{
  "train_examples": 203450,
  "horizontal_flip": false,
  "norm_position": "sandwich",
  "expert_mlp_ratio": 2,
  "loss": "cross_entropy",
  "head_dropout": 0.1,
  "nesterov": true,
  "batch_size": 256,
  "lr_schedule": "cosine"
}
Rows from block 7 of a small image classifier, named by matrix and row number. Rows with one number within an expert belong to one neuron, the router's apart. Each number is 128 + 24 x the weight over its row's rms, rounded and kept within 0 to 255. All counts start at 0. Numbers have three digits each.
Before each expert's rows are labels from the 100 images, of 14848, where the router gives the expert most weight on average: "responds to" is what is common among them. Only what is clearly more common there than usual is listed. The data: cartoon faces. In brackets: how many of the 100, against the usual share in percent.
# router: router (model.blocks.7.mlp.router.weight, 4x256, trained with AdamW), inputs 0-127
# up: expert up (model.blocks.7.mlp.up, 4x512x256), inputs 0-127
# down: expert down (model.blocks.7.mlp.down, 4x256x512, transposed), outputs 0-127

# expert 3
responds to: long hair (60 vs 14.3); pink hair (32 vs 6.5)
router.3:109128119130103147134115101153136107173124090166136089116135138099143147135141093103080093104169138118107146138122098137153158138106152124130101156116108157093128102104113109120129128089145148120120148122113118135108116158077180118111153126124143128143116132158171177167133128107102122091128167119110133141096124090102120124093131078114126081112123097100116089111112100142149107121185
up.0:161140141094134147124172097127090117123188141090145106126150108125126165129106147172155124145094115128175151107135143119118116097158127132127133132137143131128092131130122081141175121135100144109156103145135149163101116111125102167129134108147145146127125051143121160172096160129129115123094105120119130117118115121128146124101142136092140150112111132153136110151097102088149111123139
down.0:130133129181078127194134143129138132129123124140140163081093087149162138168140149160108104137128098075152125148145141104106176106151100117121103132083149122112152120104143152095142131163102103127125132103080118109151105161129135124113148117124105121103122148118107111140155119159123089172116136173081110101122111132134132142143121140128148142120162117112143111099211168104155138135131
up.1:099159148154102174104112144131126148104169129095113117126140099105112136116155162114092140176154101133082129137127156105138135126123136136078117096136093110161139112129148164169089098124127186110126146095101091144126085104103103111118156157100117171157146128130106102086130089121159116129119155130100129110126109161113101078109149126098173150144116104115148102134159135120163133157136
down.1:104091110080124151152145104116116155161084103139128145137131157146103129147128136137155141134133184129134131104168107129116078088112121114106128114192113151113142145167163168093161129120095093178146120112115139103085138147127127136130082140098116092111125134108147159104129127117135134119146089122131120115142118079151116126123149158064104131145122138124155156123140113169099095098108
up.2:087111133146140141109119084111125140109162187152188153158123118163177157127109152117110122126125117125166129136141130104164140149158168102147154128082113125103135117146116133129165118115149140079120147072082122093104118125118110130152126153128107143114144110152134154142137105124097121100170153116160122112104123137128144175149108148151151153082144126105121111125135111118140108150113
down.2:110157120123133121152142131126083144162095087113125108143182127071107145172095123128090114098137133136090132169155115129133142138093149107134144120149122134124130126147108132131143103139166158116148107185148129181126144146099135116136094116112133135076114128127122136067169116108133131160102089155140112099149159140129153132105064136129144119159135149114120126123120098149102110100159
up.3:100151107118124119117182108141121148110125156149168125142136094141160187158120134166126118107096139088144154129166138133122108114157123097114111142121132159125150173127126145116171155173120131127119122127122133123106160158121104105145085114141125157098179159134150106107150122115099116130130127091179103144121121094114121089149098120098119137152121119125130145132129075117131140112097
down.3:139105132159144088125111135136119120151188127120089101088115096118115136130163122148111140154079115149112143136072118102169138090118107153147130122137148094152124137144165150132125121123068123128149062138136192137114123145133133103123136169176098103147088096135119141151153154135116129143130096150105078131142184150104132137135135104099092114101105132113093125127122107082131133107125
up.4:161091122145174095138119133112154148162183153118152144152108111131135114126101131124118144079120125119146122144100110131097155121139106142126110123163124126154155144117145121159151127111086138126140109203183149109147166134125146182093145089102161142134102154138117143106096117128170102085153124118146126091161114108112117088161131121108127142136125136122077129125135103110123155159106
down.4:109107148148165158137138090144100125082146130141152143115170090119107166165134135118102132128127137105125127113176105109078092138109126138140134087132174121099109120110131169082120135096162170111119118089096115118135138108164092130148111163108121117097183141150088134147172145148121141129128136117097116088132120169130178141141117121139129144147127095136146131100143116102127110108133

# expert 0
responds to: hat: no hat (100 vs 59.9); a mohawk (99 vs 8.6)
router.0:146146144102132092120145108085090157107143197093058117169140150157093138145120163133170143116096138148098117126150132130125104131139090140130125130166122103150074114123148110125112113181084092108094133113154090145156147093155108159193114136149159135121120129140109099135112116173152143139140091118110113116106083135122137136158098180103114134122136108153099131143139146125068132153121
up.0:113117112157141137089125163109112136083114117157140171087120144101092121109152119130118140131109126120130123134124131168144124095120088104187138132140129126156148145119157107125126124126106151116061087072130147169155117118157131103176160140113113152177126086153127136133105110118121114175118172110126095133130112170128158130126112152115100119165151088136152076115137145082166118147121
down.0:141107107117136134145138110170126138155125129121115098137142118138072159127140123104138105174122125149115164123118134084091143138121120079104143099102137087172142078135106115154109122119105105146145106155127149088118128144127123109108068099094109133143155151154092150073129182118142104122154103097140193140084111141133110131147117161092119133127124132102130093131137148119124159151097
up.1:148167087124139126173140162159131118125130077145153155134151143143137140106140126101135166160102128114141099088135166167098104149131125122090105113083116109140140075142117129130148129141171110128145148107079106104107160166112150119114107149135107141162138161133155107089123068145206122175150119092144138112113127079111118107118137126118149105098151109125126148126122141160114158084171
down.1:132135093100069133137120086089113142153096141106140125107112114122126109109153097143051111130131169100096096137101131134136161072124156122089158126123152137100112135126106112149145129125130133104144135103159119147125093130084100146114153130149093091125154093111162142131122140150104163121155128127127097142139102164146098108128159154150084130121092142097115118117109099116167155108133
up.2:101136113125110130094109135129154139104136143183104119116089138105150148154091079127107127089157173082110164150161120095130175116148117096119200099111110101126112134099105098125151110129126133137141178149121082136099122134129132154166091141114106116145090129159098146078159175166142115060099113130091090137112114117143086140119141102125127136145147117108123127183137143136098108160110
down.2:124139123115129134160109078180114157120156160111111132165190126136114105141133102148155119158110101146109145146126130118148135180114164132084098123098098157142106122164128134085146166155111084148123104115134123151107117114124141132125121101148140104106132107095137059145175095116155139167103129094139138139151122155130140128124127091157093146119148155108086128099113106149144156144110
up.3:129125117145098145157124166099156098117143101109141115100138134130119116138105126138121134118148138142153127166083070171131139158121173112125170097100145127146136170134109084104129086149107165131122141117119157124103120127116139148113116150144135131145133143137110147132124112172132139110148093142098113135121168114118161134094119113103137163118105171089121103155088114158174108134118
down.3:112173098130145142076149156167162113165126106175103145094151128118114130140166110183092153113175140108131120120175147129086114093142120125098107106132128105109110130081093145106146104109098114150147137121120157134140162144097132136129137136099138097116138112146151149055130090122108148136122174105156154145137091144120092112112111146103101144182156128156093120111064140152152114120120
up.4:169127087100122131145102139118127180102117166122167134117143125164127125155140146154122139101118142141045130136145104163138172136081139143117122163157115102103112148150107142117157115150147182099119116128142113129097081107106107142127083100121111152161140181128130118115131098173135107171107104168121128150088117094135093171137114148117112120146105116073078105141085165146179121134131
down.4:097185094117123129144124122115135112112140124139096125132121121090183147107093138107149158095155104142113131117126124091144158075144092129114131100116122093162122118101136093117118144145151109129127094105173169138117127146189111113126130105142148105154053124144129107156113116134103115082138117081094132120165153131151131091175130104123167181111075150143139149157128142101116104097106

# expert 2
responds to: spiky hair (51 vs 14.5); curly hair (45 vs 13.9); blue hair (36 vs 6.1)
router.2:087151143154138160182172164143138143136105114122170153108111116165126122140165116159120164153132122142158127106086136130100171142163141124134149101104152166127164155155108159137149144105146121161170128155157176156094135143149127106110140167130106128102180143093107117127156143096100131146140104173140126122128158098135121100128152147176156163181099175126140153113141124103138135116173
up.0:127121143122113110110111112112106145157123135154187142138101139145139176093159103150143121092116140104114105110140103148135105146176118094116108138114117136113116183092163157128128117153124088149112122119152081134129133131178114127150098145114108096126108137090120132107113120116125122160111158140123094139072136096171125127102111137111130074163131156163147080122149104139111187173128
down.0:137123122097098146153152143114109127124145138083091184146127116082120109128183108166095121132122101139157115142113157171138147150134140103138120067127176073126109072126116171114143134140149136140135153094118159084166084138137142100099151132122150157108153106148118111118103112134161127129133068106133141132141131129093132151149133145102105162102144145115101109115169138142138100156155
up.1:073108149113145140111181177160164151096149117156114075120117149130147143136119139122111133138111115155116090140108128150094102111112168113132162118096121158115126110121108180139110165171150109151114118134116133137133117104115115134153153158108133135134121129111137144117174173089127124153126169144085112138132120110115131140098093101109095135127142149096144172104114154099132135119094
down.1:143143109101110124104110121148139137151100149141144085138138133103112151133092125131171133119073155105144128127136132113112188143171139176130101162143163112134130157131129082103165099100144145106100134134130162117136100162111164168127090142148113098122155135082123157154124109136160184144139110098158155159135136166109140101153116151136164118136118100149128116155118151122133160134138
up.2:081160128133115169151144154112152115118135101118129107149156139111124109111092132120123133145138136131135129161141151149094148118147079108119149115154105137146076126116112156113116150147173140158131123162167145091130153134142129074082158147108114146099144130114140154129151155127130138143124105156140137139135092167122047109094122133160118128157091149132155098138145132151153122142129
down.2:131146128113140128121151134125112127142129141149112202132129155138119121139147136156101124098133116140128102144091137125114123087105106148098110099103117129135169138129145131119119145121089079143139096072132176139133089105153110118120115081154133166137086107143138132212142095114100144139142147119114116157147129096081138136155106161149104155160156170137165130115120111118135141154141
up.3:127118128108069096115167157142118148101141127084116131134175118110116088103112149082146151125151151098095104106131167089123158129176102138161120142119121121095140109112092102120114133094102143138137093105149108077129115104132124151127190112106136083103132092161145092138133134134104099109151111139157157108145116120117147082102161086155145102140109096072147084156131144109159168136081
down.3:118178135145131150103111104132155163151102118152133102135154138134078133089107151207103100133132099138091149134134125110129096126101155115146108125088127142116121115130117151131151107138120099118126100176137165095147174113136172097123089137118137157144121141120114158124119105102141152107143111132142138120137150165121176115147162119101119118144170153121128153113101128099081130110110
up.4:163124095100143140138136122124118070162125134096117121109148160112127098127105123096121137113118112156139146179131095149124155139118111127166137087121111100117171147152131124113071097130096182101164152121154159100108109116102160121155132158105118075124168113150148132139162163123135180065143123129150109129125128120108153075139113143165109144134151151097165110117151102103150107166124
down.4:132140117103152128066158141158087152159109148111135102154175110162135118159129149110154132121136108110131135138100137104129117122153135127157089151068120131119118142147186119082128187139117078136132121145130108131128141116129137177087107123167088146151145128129116151086104112124097109131127130152155141164124091143154129105068088105142142094131126112111085147114159153153070130119110

# expert 1
responds to: hat: no hat (91 vs 59.9); bald (38 vs 8.6); short hair (37 vs 14.3)
router.1:142122157163155140121101168091128134142126095128174171121142128122108119120119142122150178139162110111162119150127145088119126132095160148145158133089155124123103103148159165130128187090160146123166104133131185157148145132181114094104129120098088136111105136083096139111163160121152100149095133131156129131152126168153128101133158104134145140109125145142162160147120163121168130120082
up.0:159130165116110129121182095160125157141118151108109099156133110102073117172125119114149107106141160121150062101122112148099123118144105088101136136116157115117120142115119148138123117131138145148127121161113128080137104134115104139118130126132086126120157105122125067148169100169081089086090125118157113128077144149141112147132136120117156165115140152128152132102145086092123130122152
down.0:119133098118137139119112173111118104137129118155152111079123111147185178114170134158151142099073114115174082114168102111131118104099117139148124124130123132138075092089165079173150143181136111137163152131156095149143110126129153135167127146121127118159105163112165113093122138139141056129156146117138100128122090123155119125128103111135137128116136120133143150143134105164098136124140
up.1:146153127134157146125166140171177114125122084080093122105115117148114104131146176166075135136144131125115107109119137147154153118102116155094173114118152126126137117086154138133122091164154159157138157160140111101153107073169158159154111128079113132117114123123107103112095107099140107096175175147124145129119134132169066130124127139148150155146119131107164144139116134129127133123178
down.1:141069119147133175140158078170085131101096166127141157140109117103112174162122117130172124108109140143155149124110093139120116153106105157094118128124106142099104142153152118106132126114095098132087122144166117138174162131124150149133113137118138107175114108165148088128147135117117130106111123144138151097128112138100114155112097146102151068132173155109107115089134170185127128123085
up.2:160116139123125154120124116074115108101136122159068121139118121107104110116102135132127149146105087136120106141087154095137141095163165158144120125169175111082135059120095097105117141117125141103116143083108105131135152129124131147090126162130099164120117133153146093129143105120093130112122107139144119141127102135123138091105118124148101127141133141139134134104112059145082141144143
down.2:136100110170129090130120145196114130146127126118163113110128132146121138148145152157128106075173148131127166082125146148147157088144096095121123125125112151104161166164133149122104145154157156154121111139134151103147087115062120096126168122105148123152115128145098178163096118127123139132098104085109120125124128129112115120113168133106102129137130105103157154110137121116127141100131
up.3:144140118116125172164173165182095124144093162113135119156144137097123122106165167062151132142094159159131159130148093119119121146150153139188136162134108141135166177118129109132083118084119115089124154107141141145080112119132101133111129109097104168178116120104092127099120073177121119107145135105132158105132164143093132137136105125108100145166093142083162124126138137105089155103127
down.3:107115118120131090105083127117173168114106125159118156081132122139106156108100111134115125150156108158122140156103159189097131107137149107122115155099135103073107125108162129138128148144168121148097116139100124193136130161141127143127116162112158113109122120157125095129164156098131158151129161118136112121114131125173147105136115096106118090108120161173114107119165116084107095085111
up.4:126142113150091139068097166148136148115105187068142140136154131148164141152153158125109100147164152120160151179163130120124122180149167095164178125101107164107116134102108161129123078095110129161142138143098160123152125162104115116150117116158135155121151126152144132149137101100154099109118131121121121134116180117097128161128136139139133110143158109113137117110127145096160121124085
down.4:118105146183127136161145097133120116143162126162140104142128176129144108118146113103101089089118112157170140106153129145121142121123123161124119127096161123115117143107105144126139168154148119137134124099123140148125088153117104155119134161164117170103093160119110118121126127128114129114143120082171200138111150113137136149161126123162190128151119204147140123113163119163123117132102